A small image classifier, trained from scratch.
Training: adamw at rate 0.0008, batches of 384, held-out accuracy 89%.
Data: trained on histories of elementary cellular automata, time running down, 147500 training examples, 53.9 epochs.
Rows from block 3 of a small image classifier, named by matrix and row number. Rows with one number belong to one neuron. Each number is 500 + 40 x the weight over its row's rms, rounded and kept within 0 to 999. All counts start at 0. Numbers have three digits each. After the name is the row's rms in percent of the matrix's.
Before each neuron's rows are labels from the 100 images, of 14848, where the neuron reaches its largest size: "strongest on" is what is common among them. Only what is clearly more common there than usual is listed. The data: histories of elementary cellular automata, time running down.
# gate: MLP gate (model.blocks.3.mlp.gate.weight, 512x256), inputs 52-103
# fc1: MLP up (model.blocks.3.mlp.fc1.weight, 512x256), inputs 52-103
# fc2: MLP down (model.blocks.3.mlp.fc2.weight, 256x512, transposed), outputs 52-103

strongest on: 001 turns on
gate.473 104:544513504517520555487565510548436489522457495493523515560503531530522516518508408536450485523533544526446534553544476460560522506446499442534455455584451479
fc1.473 113:464516504500499512486525536528561495505483530533494454511491516494496489484447566548496488506513541513465506492509505481485478561507548405525517471509465535
fc2.473 108:502463552429493518497517541572458530530459498453445559497468468522507490445537506495423509416475479501522496556500485533479553445523468487358501527438500513

strongest on: large cells
gate.449 109:542543615434521516480524477478518490541485449435456506483439561426532501494576519446444532496500458492533422507499464446429505423535532560473511535427569544
fc1.449 100:471479525528564546485407471492488544511473534477473435540531475478475480521442550459500555520550466465538471497486461479483494574473553477451527508565581492
fc2.449 104:475550427538462572494477565484528465487489545504561470509470482541502503541529582521562424519509493524556480480549452480505524547539505512605513480497508540

strongest on: 001 turns on; 110 turns on
gate.235 110:514493517525506546485475540475444561518514477541521500525456505570532453544518487506471544449530508501525375446514518517429535520470520518536507408557429535
fc1.235 101:480532485557541502530536509492489511535481470458508480472467446458518462537513535484490499476535538507469441489454531563488472603525579534513487478473524539
fc2.235 103:494533505516542480457534547473489492508569518464531519466461587524489553415450544519512459533515509526474515493468479540466444591495487612527540456513491514

strongest on: 000 turns on
gate.65 101:480517520482514447491528528475510577448534460476512489492536491469433539479534560537544506481521550513458528486510571503429544549542481549477474455514538444
fc1.65 108:525549482465475495471479552475476517490539552532452435458478510425519594506518533472527504511579548423458478558511528435546494519485510545512456427448515463
fc2.65 109:490523476479595480557526444549474504513498462442545503510475528528479465487420530490531509475483522548480502445490507459494521530502562422525519437496438512

strongest on: 001 turns on; 000 turns on; 110 turns on; large cells
gate.360 111:543503525491499490442522455428511534552433492425497529454479521427507531458534527503509504535520468463446517476553504487502487417539492580462525512500459544
fc1.360 106:477494441506557484450523501460523536513441576441522462438490494543502581468487534496469545543484404436512509519522514423516486478486523575467489564584460454
fc2.360 105:510505472513487525492476549524491459537501581458555518466479456566500437451535577484535491501517529526445542533516469561467486537535512549498552475506460443

strongest on: large cells; 100 turns on; 110 turns on
gate.272 100:621510463423525443520483447522492415498489560501512433494490544571597490484451528462514518413509500528582553534542420474506494483491404435528520459552467425
fc1.272 096:508439477539481441554529529514442442485453483587398480539453436399601498580511541439453493514512488509467484513511487497526497510500541518535562508497481535
fc2.272 103:458510575562540450439554515491511519423574515531521490500555438546492543487399461510493542525475543443516520520528632515508497537491533543502486464491469485

strongest on: 110 turns on; 011 turns on
gate.457 090:513475517516497454558590503476506515623545480505579483468472549576495552534433469511465509402451468513562444512488539500484529530514510444534506483514523520
fc1.457 094:478554523538548541495463522458478524467561480503502530457521524438488539439499499539535508580545598437453492479470523468495506551519508494438489541478514490
fc2.457 091:468518511512486487448508499465457585486498514537527509501465514481470515576450455550506565513521585462533488512564493523491509556493526541605458579466528467

strongest on: 111 turns on; dense start
gate.448 098:576494586447507499593472456529461529503486467521507510466381503514568502532543513538513570401420469547515497548496455543488533446522534534445508507533508545
fc1.448 095:480494525512462563471477411489417513515430600522477455538522535531508518523553480477523570463468465512562522574502512434528509448488473448500544449498479461
fc2.448 102:532492446486492476439484523484539431486518504429499518478489422497504459517487602492527449524525564530618486511458458521499487488529469582498520493487555503

strongest on: large cells; 001 turns on
gate.101 093:515577477503478545491498491514549432505512517489467539475510500450516482526598498403481491554480574441503488486596445397538541489527454440504477535486589550
fc1.101 088:486524512543538488555536467457539485556559460493505485479474571498477489501494617482488494553452502527513530539589493497545465498501497438526492458536464475
fc2.101 088:524532468488514554528521501540486444426539474505560527504503498458455508547445502451491547562545540492545489554526518471482518559497467477553426486476472514

strongest on: 010 turns on; 101 turns on; 000 turns on; 001 turns on
gate.490 115:492540555522558571513471485470467564486525485519528433450467567466521527499467537451503484463487438497503551504506402550475514466452485476494537468482545521
fc1.490 114:534519440498476442467513436449571431539515537526486510475549470491448499482492474504552535464462477473533503498451531510577455508546459546498467502474536555
fc2.490 115:486518415525554499460496527507476499538533501494540472476463483424503468524469602448554471473532522524474523475480488519550408480534525555494510543506482547

strongest on: 101 turns on; 111 turns on; 110 turns on; 011 turns on
gate.59 127:467454512525455460578502523529561595546523412528506409472505518479492492526544532442508572465548469492483436474417484478525454519500527455557509508533481484
fc1.59 141:512479491548456386470503484538493521532499530510487456565526493515492458521575534454530522536501500515484539467447532464540488435488544443475444448510515463
fc2.59 082:514419537502503553449473543560505493513495599422506503532531502426490405492507568581494519549519480450457496523503456524494452463478511491442498537562483489

strongest on: large cells
gate.239 099:571517531430473581523511503447507576529434499517515467509450585492614533456597511462449495476519464524508454537526527483565531463495494491541491434541560454
fc1.239 099:502453477550570490506519465569510488508523510562521566465517466488483491533454497559472506520498558479465544487528426552412447516530465470407559512532472526
fc2.239 110:530476503533502487530469541488512471513498512558494508477452497482535554498534492518418569551449543506498545500512525479450532433474464523493506484567488492

strongest on: 101 turns on; large cells; 011 turns on; 100 turns on
gate.284 090:544507449480554502583535482445576479564538511448534466492482556496511503472577543440482548509438536521531462575518434531459478466440518503500413516497515457
fc1.284 093:513486493484543502557510510462547535533565491502541527494513461533517458497562492563511536459539534570482391505504507473460470445551548533552470495512472490
fc2.284 096:503476545499506510501432447505443478523482560481530486511497518487472502529545517570461477526458462409526513541455523563450512522506541516551416489422481479

strongest on: 010 turns on
gate.30 099:508476506507509453507502445477525489550480432448518509441422463480507503447460552516462500469435508537499534522525433481495491490454506500468481400481588560
fc1.30 096:459530442541558437441541380529488466507471527445523465452489523540516480408461549530520490503456510507519589476449509445514493560550429539392532486486515510
fc2.30 091:508481520506499580567481437559470448523449500439490459407507571547440521480495465500536498535498487470470510487524465513537531507518492513450531535505561517

strongest on: 110 turns on; 111 turns on; large cells
gate.75 094:560502485490501523516521485436471506484498500586478539481353595486608496570511534519521538554430492536497418465565439509448563511448538497488551453483500496
fc1.75 100:420439455547559510485492486428442465527487592506464436552472443483538535526556470445521469452448516473526544587573494449557446449480450494532517466546503576
fc2.75 099:507497520518451553441485430521523490545473481438532503507579455537443502487468512482459571550522534518531482505498478540519481499511494468559458522512523498

strongest on: 011 turns on
gate.355 101:553516515478559498564363456510441528533450436476586519528485470545477502499535482503512549533497531478553495487491414465464490453487487486450539523524505509
fc1.355 098:494454567489553492519459496542486553462540510556520492473537502494505417516551496554496488483525482416480479507401490585476506518519454530486503517499522507
fc2.355 104:464584452535536454548505473515495542516497517503528487482526524488467521491475529441482537515471443487473474528429429507567488476466540566488440470447479500

strongest on: rule: rule 137
gate.350 104:548545564436514522461498504473447573542451483433555491552474564562525531536553407492515493470501501519526497495523442511484489385475479535547481451447495508
fc1.350 108:482508502415510527466465551423541553523478570541444459460533537445503479501554531500466487555460554435547420458460499516456470460563549535506551482466515522
fc2.350 106:468494549457467520469499470484514516551517547414515483491591527459463487468403443518481557490476425451541484460482470445510516437519484453476398521461490510

strongest on: 100 turns on; 110 turns on
gate.187 099:491512527496560555520446502549507517511507506493500462549510408537482432491511453508494560527554538507501475469538479448533514491477526424484542514600509503
fc1.187 106:524507422507485484506494593515477433490522512533411509483494522426503466515463491573548422517463477440537531517507464553539490467474448503513467457510413532
fc2.187 107:519603475535515458527484550504485479503541490480534517551492462528470484462408544537516541485464558624516505432532535428475417459458593489490484459474484514

strongest on: 100 turns on; large cells
gate.476 099:594543498473425428503545519513523567460455482466474479493500501468582511536528509463537521434485530527534475429414541500541521467501415476501517443529514476
fc1.476 099:489425488445511393526499454499566493511472474568498488483440535478509507515522497539516495526551556408460479514492483518506479594601509583503475490439541486
fc2.476 109:494521499514557565512467448471451488492543474518515552541495522515496531416455426542464557477540392494454477524498499473546543500477533494458438485487427541

strongest on: 011 turns on
gate.288 090:508530528507477559528493484438473569477434453471496511458493445478514569475448460403471529504470498527524468422478496507463519491455515527535440517568416455
fc1.288 083:533421472485511553509491465548519485488519523485543487543509514510490476497472485512458497590479456473484477395572458496531406551535470538451532542442479566
fc2.288 087:505503531498508400535475470547510557454545457515515506459526502492455446443520503532541602456542564535525501433457457442420515503482499507572458430500510465

strongest on: 100 turns on; large cells; 011 turns on
gate.259 111:575537445471486552476433501485440535481492459524501548578502437547558427522592535522560434502467441551464482490414470534512388441450572557482513495555475467
fc1.259 085:512549458529507523495511512565563513536554559427526523539519553534513549500468451533464435577484474412513484537502542526517545499482518503554494551452483489
fc2.259 093:527565524511409528509416437553511511484490447510529501483496509442466492511527503501487457477447475581495441500494483571468479484470527511535481475403483483

strongest on: large cells; 011 turns on; 000 turns on
gate.168 104:528464574503478485491518449499532520464469481521492536474493445467511501445515529472530601559523618482484439552519484460468494474489532523502509453543479466
fc1.168 103:506427429519504523469531550548514471520489463508501513510496475493454560546526480541452414555469527476460490480553557466511497422462514469521457620494536531
fc2.168 102:501399523435474468532432498495531535460522460562438502487497454517536427441530518554489502449545507517480486484448515526430537626495505488518584512541429521

strongest on: 101 turns on; 011 turns on
gate.404 092:599511476479535503531475489479512519472566517545565500512450418517547481505565540480575546582489471496517434451521510500539475428499528480465561457490496543
fc1.404 094:540517496556448522427455446518534402521504520466504520503458576420533514488460558510487475474543503535516525505482504520501507534467479479505411560546463415
fc2.404 089:516479470529450528502476533395541507502524496525490505560470522463553507581592574461536464456491501460575426508514512504465457456484469484592463518529569481

strongest on: 101 turns on; 001 turns on
gate.108 093:580492523501478462459494525474514490508465535506504481412424553482587558425502545535462485532500503467497473458514476511481509520477421432461524459452532531
fc1.108 089:466513495523441422578472466555471454495494434574523554472477496485526500471503486472531565523552522505532503544488486507520512570515440447491504504517536444
fc2.108 090:513496545513460524486494444508441451440488502506518494548511516486552567542509512537494503548480514479444481574536551500470521465475441476510452493480481469

strongest on: 011 turns on; 001 turns on; 110 turns on; large cells
gate.83 102:498521485494553450539489450451519585503487443522504501460477427501539469464513484473408584516542507556490409397532511510480491530470558424537507416554613501
fc1.83 099:515444456487508499467501515474527560500530445468504532507481460523559441499461480460398478484549532504520461482500511510532465497434590500546437503555523478
fc2.83 108:546499418480505492507465472523409515464489570496565504515519512552481500444537518508503489526460517499560449577501549516478466480470469486528453502477496510

strongest on: dense start
gate.340 104:515491466506519465457480480517529454542513496464477480450523476536475498414405487428571584509463474597488471502460446519495398521537455455422547525504486509
fc1.340 105:506531463487573551523563460468458461490533555519592458484490572437483504550473485513533453526466552420587552535496551519522489492524518503551449518480471614
fc2.340 098:497570471477439501559478478470505542478496542474497511604501504533508475584584551488500457484515428534470441536504451490573505511440534528547528501497521478

strongest on: 011 turns on; 100 turns on; large cells
gate.5 099:500453537446438535595600491628507499491374466557439456489495497488531571577433491588564506450517490509560488466504507517470546474514522486578485501494495528
fc1.5 096:490477486502501489522490534549482453560531496535464482470509499506514496529496473481485453470556552532563527559438464555469536532531552414485439537523553466
fc2.5 100:494475495536505428526541456522493529468584430506560510511536556499481500503452520452531480478496557541475482462399510568506505546466572452513581533530439471

strongest on: 000 turns on
gate.480 106:493505542439453517455549475441491545481438499499541463489521499523506571482501460486512519445498556482547456540501586413529499496543466500517466477492551524
fc1.480 110:492508569535458458526481455470542550472448525522585503459515493461475496535567535558535516482435512491508524489470533514431545438506563520512501433461500556
fc2.480 109:516549438536480509526560527545432502500462459471523479509499498477471535501480546434464561496528460540512490481538515507537460569511482446487421483447414480

strongest on: 110 turns on; 010 turns on
gate.245 116:502414529502477533513588547478483465588509462537490445514499513579530453566522427482596499479519488466514473487519574548545469462508558531539498532428542588
fc1.245 114:504592465501566477418507467525475518484513596489514481483539572438466529482466504540457408501526518466484536449504461463428544553551444572480495516502461487
fc2.245 103:451458489534528531478537520471492513550500474476505436480522500501492548522448407448531500511533510526430536498566538420583492483478505466533496489537522545

strongest on: rule: rule 61
gate.290 095:509523485468531507455494442507487476469475535544492517533503472498503462530504529503574550513479602570523558537490511468552507526541511531538514556506503571
fc1.290 106:481528541501483511482525520516512510558512489470562461501509458549498488505462500494437498463550512485423457426500499500501480473483522386413491451532533459
fc2.290 106:492443535523509488501512528417583448546457454488410521468516447473510562459528516454505525503487500460482517464523556498405535502497413540527502544498511544

strongest on: 100 turns on; 110 turns on; large cells
gate.141 096:503475495493485445482489572549492479550458534589496456462521536534503502499505487497536547555541482502590458494471470533480501464524584530598466481526485461
fc1.141 097:500438483501552532389584513480564519536520540514448633443481579551514550491459514472527433529460507489509517558501520495562538479457520427483444493514544472
fc2.141 099:509500522454508500564504396480560476508448485487453455518533539556469459482484506477499519503560508534547493489432428550514496497509508527570555547606454467

strongest on: large cells
gate.46 091:534529489469456531421529465502490491477498510410499432477488568452530528464474499433502489478462382557537513536501501466539516528542480556544432538516508518
fc1.46 084:516543490460522499473493555492513486452463512442555479443527543504466549504515516522479422536504490494506520543539520509461475485521490518530496546470479583
fc2.46 084:538525476493503443481512502487425545516523487491526438510472531446533533515477569464495528526499457486455462551463426484550422520483528543590471456465475570

strongest on: large cells; 001 turns on; 000 turns on
gate.414 099:578505461458473572492513530519425510532443510568483472482449585507601536526478496433440520468535529484512413546522559542505547495531490538511447562521555532
fc1.414 104:502563538442473524446459514514479526503486504416466498493446526484486572521551527487565480497430435519505505519440512494519474492534500554533507572415532497
fc2.414 107:478531506461483466453512511442539469493505502484449457507473519512488479572489491515510425478561565551508488485430505487567496555459501537497487462515480572

strongest on: 101 turns on; rule: rule 99
gate.7 103:537496491447483536466546538480510542558446467494489481520472487509475525539509431477464437506454442565509486479555478468505477412404508553543494498474533508
fc1.7 109:541497463597513522541543544578412448491492519462539532542495533533515505571493522507440498559462481526441528532541503552499524470509491488440464485535418422
fc2.7 103:472580477517577460498540504435525502491495472558461442411485538524519527522384487446570481492486524500591465433507580463530498499510504539553490502486494609

strongest on: 101 turns on
gate.218 094:494538431514539413517482536453539508513592462473511514440519505527469544518481479463520533563492495437508443499509432474458473514460532539516458529485502524
fc1.218 093:494470469490512533459497484619562481481512593490502516491513503568521454486510491538524448518516511515528539488539516517514527500537531528463468547471515486
fc2.218 091:523443510501512546618516465578479488523493467475476465502509574528486479508469453515536543542525494535503588464491557548494496443483583522526494483566470517

strongest on: 100 turns on
gate.177 097:504441509446547519504427491502550592550439488543546434476492472508506496506504520545433534406481407505542520500585420493475516483528553490505522508473492504
fc1.177 098:505509508481488550449486471508498492479503536511560531523498420547511496485530437442508507550553614493444477532500457454507509530454511420480555525600516448
fc2.177 099:459486508486503470464461493512517495470503468474545525515450425493538507507532540498515451456423605462473554558423536516448507555562458476525539515466526458

strongest on: 001 turns on; 100 turns on; large cells
gate.106 094:507505476471441568543491465506542500513489521475444499480481459434509466520524475456533472514477465509530574491411416448542494430474548388496534462513555409
fc1.106 094:513442501478532438499512488552508425552521581478506467568482506465519495468490468540490544545511495501522468506506494439500453475505497493502494470501494537
fc2.106 092:431506594539510458604507428512528512458511440509440484491526471512469515453456541553539505486455507495481510477470525542549463404442446543519461525482526480

strongest on: large cells
gate.56 100:499443528516467534478504512540411507496568537484470473539493430510515428474473475435442515455463504567520507488572532493509517556494554510472470451531504544
fc1.56 107:517475522510415535516472555519494536488555486451550485572484488522533531521481475524476477507506407530540473409510519527517534491499491518529458470513431553
fc2.56 105:455456510464559504495456495564489528471460525536506541457495508549517462512525507555462530458488494491527507503567462519436506544528421511455517526543533490

strongest on: 000 turns on
gate.151 095:500494477493488543442563499437496461554450483501503490471506510489469575507453528419526481476509496529529471514534539479508465529454475492582497496490482548
fc1.151 095:516405538483444515442524537484487518476440430436524508495506471476482536524510527462486467426492434569463462538472570508459487498489495517492559537558512536
fc2.151 101:489548486555449488555463542478474513607522492517532380556501555531493526545551531439477533538457469507556515437496457513494456580553552468523475508508469470

strongest on: 111 turns on; 000 turns on; sparse start
gate.505 120:548509544441528457490518408533433455457486535459528484497455480556544454461470518500533554519541502480428520567506522507470523455546489492501504438534459515
fc1.505 119:468453550571480472466491498473520515510516458436574508520527443523488466494462534517523445510498511498507528421559550488479525539499477492545462478513490530
fc2.505 120:507470547459416524518458502456501566555502488548491492503493528464528481567566434465479483427548451513503496466448454472499513515523536525509457474486487498

strongest on: 110 turns on; large cells; 000 turns on
gate.459 097:519513453498446515532522548485504475471443480548507461474524534539518501526469475421533475482479540461581508447543499537481533528540518473620444502429517526
fc1.459 096:499521501473544478434495495484477443523560564409535552487486490553468480463485491557489538522473473499396573538419463489510440498500450493460570541517489477
fc2.459 098:493427513521510461476477526498462555485550488478518486522515561422503527550477498519470445454544451480503505547452483469514481441443539513434509518534535523

strongest on: 111 turns on; 010 turns on; 001 turns on; sparse start
gate.296 103:546486522513493500496450483493556510564533464434499484486378526447609441460527621464460535527511419488558494467495475501531464496509515509505495474530497527
fc1.296 110:515517506553494410494549477466503428501522416495433531540476521464576480539556494479535553493532498566520548494455515527533501518528528563499581405473520440
fc2.296 114:417517516484478492512486459539446522492496520486501451529590479477379537548506431479525500503436593516452477496444472486485496490417545459464552519553467472

strongest on: 011 turns on; 111 turns on; 110 turns on
gate.444 110:579535507475457534526515437537432522522522506466580578531515536493408543522518473552568551600428492496513458566526543469495542429403489490510432503486505512
fc1.444 102:696498500501514532440500563470468476549465486497544500540538587529519562482486451485466450501507442516475498492500435539496439470423438496489516539466529418
fc2.444 091:510517438514482475481522503505639488460501478512465495383500465467574552496495521524472443527552513504537410467477474463537500551523499572542552582485510571

strongest on: 000 turns on; rule: rule 103
gate.397 099:495569420503571508576488536456397501507484518436546455457508476528457504529498481498461536481453523505566510404488505498468481521483523512539510490489432472
fc1.397 103:482544469494516562517503452434457498599455523447544462473483477551511515549554433475469500417582478489529511465485480463517503507473550553508505501551431518
fc2.397 104:503476462509553487533370460544467483473549548595592471520459471459494484517421502618517500485417507507562512495508455463469518518495584482446549523545509547

strongest on: 101 turns on; 111 turns on
gate.318 105:509501556415488509457486504464558569488475463504481489480486434539497434439506537443449521386516450543505466432504507520513500557495469492536526411457573542
fc1.318 102:534497538450477553452485530477472499546518537549495541585477538512477460510495424540499408525461562496501509550490471485528449473387551458548420455436511488
fc2.318 102:539547479463447457530459503476496560502551453494559489516466465460527503500546507537441476451550480544450470542478494503506455491452530472530459519520479501

strongest on: 101 turns on; 111 turns on; 110 turns on; 011 turns on
gate.73 098:532529479423479515502530512436438540515488503506473494553503519542471492541553462506482465507490552512546451537513522447490508486475445584516434480498508482
fc1.73 094:527447519497520454477523507538505454472484497529479544555493469485532511466495481503456449469531477487492544502538536552511480554516532546476539522566545506
fc2.73 092:536490517510483480574558452568516547473498483508498554498508579506548498524425455439406498472521434499489495479533506497554515488475505518479503497496501463

strongest on: 110 turns on; 111 turns on; large cells; 101 turns on
gate.373 096:620491523376526508485484482557510471485495483456518546466487514497506471540532516521513457499513489492468570523479455526475548440563429500406539524513524468
fc1.373 100:481485513481465573586526485549481502517471502616510452466548495532478519538479444526508549476484401484526499482565442554447548484529445486499569502489459453
fc2.373 100:491454507495478390430535536475498478481525518422503470489491504474505489489528510492479408513514524506486478551530531496467453615462501503546483486498573456

strongest on: 111 turns on
gate.305 098:618475537462512522532574527488466420561480452578462471500441461553575494529459471494487505498544472530506475464548505549554472487520496505497521471473551567
fc1.305 105:460493465531508583443517521478491475553466537513533474503571473531458489556516474449492487485512429488536462486497522512578479500471421482510511495497510550
fc2.305 105:523531518436507566477453585509552483518514518500485480435474476539476389477497533578509478503558532522509528457500413476490494523520461534513470490482524530

strongest on: 110 turns on; 011 turns on
gate.492 112:483545468523580496475410511511566485476568548511537550551480530498512494505501501495528501601479512480506460474501382466477512487471518428518510536507504491
fc1.492 103:479467519520444470498574478580462486507489521516469454507519472521535506560496443496548472450440513522552491511466496515454511575468450462505558433545554476
fc2.492 112:498458519499492521479543437446461530487506547469500502505510487546519526451555440571423531510451427491458503495568505543542484511499471556528478573470455516

strongest on: 001 turns on; large cells
gate.386 080:574579515481498511512423471417494483506474537451546490500481496504548545450495515473506500451450511535532455479522498533443511541527554501594495556417507534
fc1.386 084:468480503543507563540478593483533466576479506543567511499499529502412522485500464568589485523422469463474502439523490456510483461515464436474594531456480492
fc2.386 085:457502558478538514474535477435583544547548449534508512504477524543483494505545512503487485513415548516448448492459465534450559510521467492559466479402535566

strongest on: 110 turns on
gate.140 102:545550501422473506521525515559507424564502458562537491442447515501534471526491475558523469509532536583493407514505505552430548531453479507547465536578553470
fc1.140 105:508520521527479480448438492529500471568495494484471489512472579456504470495443510544539457476592555555444544528506489492499522519410472533550492573562543438
fc2.140 105:488483483492558444515537462576470549427501534511569537492506477550427477470520456539564519548401471505465525503504496464469574524483466460442573459445545464